From a checkpoint of a small self-supervised image encoder: 2.3M parameters, arch swin.
Rows from block 4 of a small self-supervised image encoder, named by matrix and row number. Rows with one number belong to one neuron. Each number is 500 + 25 x the weight over its row's rms, rounded and kept within 0 to 999. All counts start at 0. Numbers have three digits each.
After each neuron's rows are labels from the 100 images, of 14976, where the neuron reaches its highest value: "top examples" is what is common among them. Only what is clearly more common there than usual is listed. The data: rendered dice on a table. In brackets: how many of the 100.
# fc1: MLP up (model.blocks.4.mlp.fc1.weight, 192x96), inputs 0-47
# fc2: MLP down (model.blocks.4.mlp.fc2.weight, 96x192, transposed), outputs 0-47

fc1.23:511506515534520507493501527485504464518447488507506458413479479468506459530461466554532524499480485520513508555488476483512491508491542533468507
fc2.23:515484519498516454505517495492465529454512475471488541513516524513543535485486462487458489477493515483506496506497472477480473510500431428512496
top examples: green die (94)

fc1.15:509519539478541503437540529485493491505472505512471534539488499477537512485507498499506507483489492497501504501568518448490508509514467451523519
fc2.15:487504459476505496487510490484481496516479489506569465497556488458474454494457524525522532514491491503493474518480475531459517465494505535533513
top examples: blue die (55); teal die (42)

fc1.28:493462475532509491473491536537489478469474477521516486459521514438479497519498503515528509524499486506515535459491489462482498451496489547518511
fc2.28:539516526437493494531470496494507533556503483474470508524529498517488525496491503496469496464509521511502472537498479502525540558518469526487511
top examples: blue die (59)

fc1.35:539524458473522521474494486493499537508470467517485474541467478529532513517516548439511508534541532487508485535501465491486479452493533524512483
fc2.35:488531464500518488526522523513494509474504539539522462464563514472477448475510418515481475490506490444483470485455514519490475515494482478497520
top examples: blue die (78)

fc1.39:503485516487475486489461496465494486536498474470529479468552517501461497514460468541459464553474493519496516533528467507506473481509492508488544
fc2.39:483524471495559477511541501497466520486518522554508523496523511482499491478527503493524483495502505489507491491501509521518505517487480429470499
top examples: grey die (52)

fc1.170:520469455512500508456466464480490512519473477506452519483478486530516491478514511502503488519481477494427476502513483489530472462515518511499519
fc2.170:485535532485534447492483494527493517526496488480509475522563497490447493529477476490508470465536472509530502518486507507440491507498456434494496
top examples: grey die (55); pink die (37)

fc1.59:512479465489480529485490525547466506433479543452494513512494534511502515520440470502470473499502539471501481508514459471482518525510499529444493
fc2.59:501496547502508481466493543528485461502549490546509514468503498517513497508524511480545485532491463518508509454501488532483522536485504515517519
top examples: black die (44); blue die (40); purple die (35)

fc1.61:515507489501496463513499459558445496496435507525500516476524533501527536454544497502504510534480523488523493538517480476501492505501482511499461
fc2.61:470490502487543533515528489492511509471521511504532509568510503519474465481497502499475529497470493513473489491502495535484521524480493483456478
top examples: grey die (55)

fc1.129:514458495515547504491492518516487487537529517495554507458482465494483491526468455546529460534508491495480492493508521509487480518513539568489504
fc2.129:514530529518540511509532508482480492483475525511479441506525531525506497467526484475455505474504523561509457518513460537518510526541467448513528
top examples: blue die (59)

fc1.97:523453503544489523470548489479493484525497528536490491496475456485491511545482541548529457476517484505507517502489473558554489510536491473431537
fc2.97:507525491494484483513476470535469502489472508484537476502508515503500499446570493487495541550492498443494504526498525503468529513500493545492476
top examples: black die (88)

fc1.157:506440564521473493535526524478459498532456500479493550520490524532503472479507512522502504487523489533534481536479517518521483514522489495496479
fc2.157:471473492491498486468504483525524478536515518491524458482478482500460510527459514466483473542464537455503510457505481462506501473463491482477468
top examples: brown die (91)

fc1.156:478469496465463495468535515445517498515500490480538474487477510507523470503504509494464509525478509491498480532490489457526505501494542538516520
fc2.156:531537489562470503534510464587475548513516495516483532462521483506526498503510484503501491490507477502508536512515494512495530503495513524494502
top examples: blue die (51)

fc1.112:504506481479524498497499462516533529492452469477492474496492534557482458514462505493507516493546504459528480508490499451538452478493514506469491
fc2.112:515488497495479500504514505515493471509507504544493483527570507486499541505504490457525474482475470504498523476526481551492524565497495508517487
top examples: black die (66)

fc1.107:507481493519479456510497473503467475491485540465511486476524480512505470488518470493506551524547529510514555513523540533502465517486535519533500
fc2.107:490522495522491516527485508549525552514507516540543514512499505507509544506479528517505468475462518517517476520487473500492519468500450493517522
top examples: brown die (45)

fc1.183:515497442510522501492528473489531481514478478456496498445480487532526523457543512469461514512542528524519502511556496494507515487470486502526482
fc2.183:478523516479528516501474511541475543490546502529500484535504485510497504532472501537533504451502479451510467492486471527539463487534513494461514
top examples: brown die (55); blue die (36)

fc1.60:490460476530464545451522467531525485525502443500487533467487475492505496500491503523500462506501479495536522498494479523514508513461466557493483
fc2.60:516506494513539519470489488487455522505478553509487485500482485483511510503486490465504501521538538473505460496491477490496486499534481523508493
top examples: brown die (36)

fc1.105:512488529504530485466501546519491544545489505486552508438492515529462487494533503506507499513519503470503489526519561518532486489501503490514514
fc2.105:490486531505496515500536506495544503491552492491500524525490479513491492488468472475461465512491503480523522510461499447509500516500514543486523
top examples: purple die (64); blue die (41)

fc1.176:508467535501486481538487522488502522470500525496547481523494506491540522480456566539491468522504490512544498486502507494498475556489498501503495
fc2.176:476469509547514517477479523479517521506481482479463476502504552484553493511554444456493472479497473470466505527471485471533505546484487508486502
top examples: green die (73)

fc1.132:495480472534513492499444466567507529474498493464517519479487512506509502475470477523473489536508510467473507484443498523506504522498455540430491
fc2.132:534501461494479456485458493502501501526502500540501509487513466461497468515532496453507481473505480500485497495496441485477516513468505510521493
top examples: black die (99)

fc1.185:509496456488519526539495455500507500502469461536485512478449478503500478467534482479517513523504440537558491486480468462494507531527555535499452
fc2.185:469494489522468492470485535523519472510526499462512507478490511514508504501470493512496515460511510490450509532533500529502491478449466475496543
top examples: grey die (41)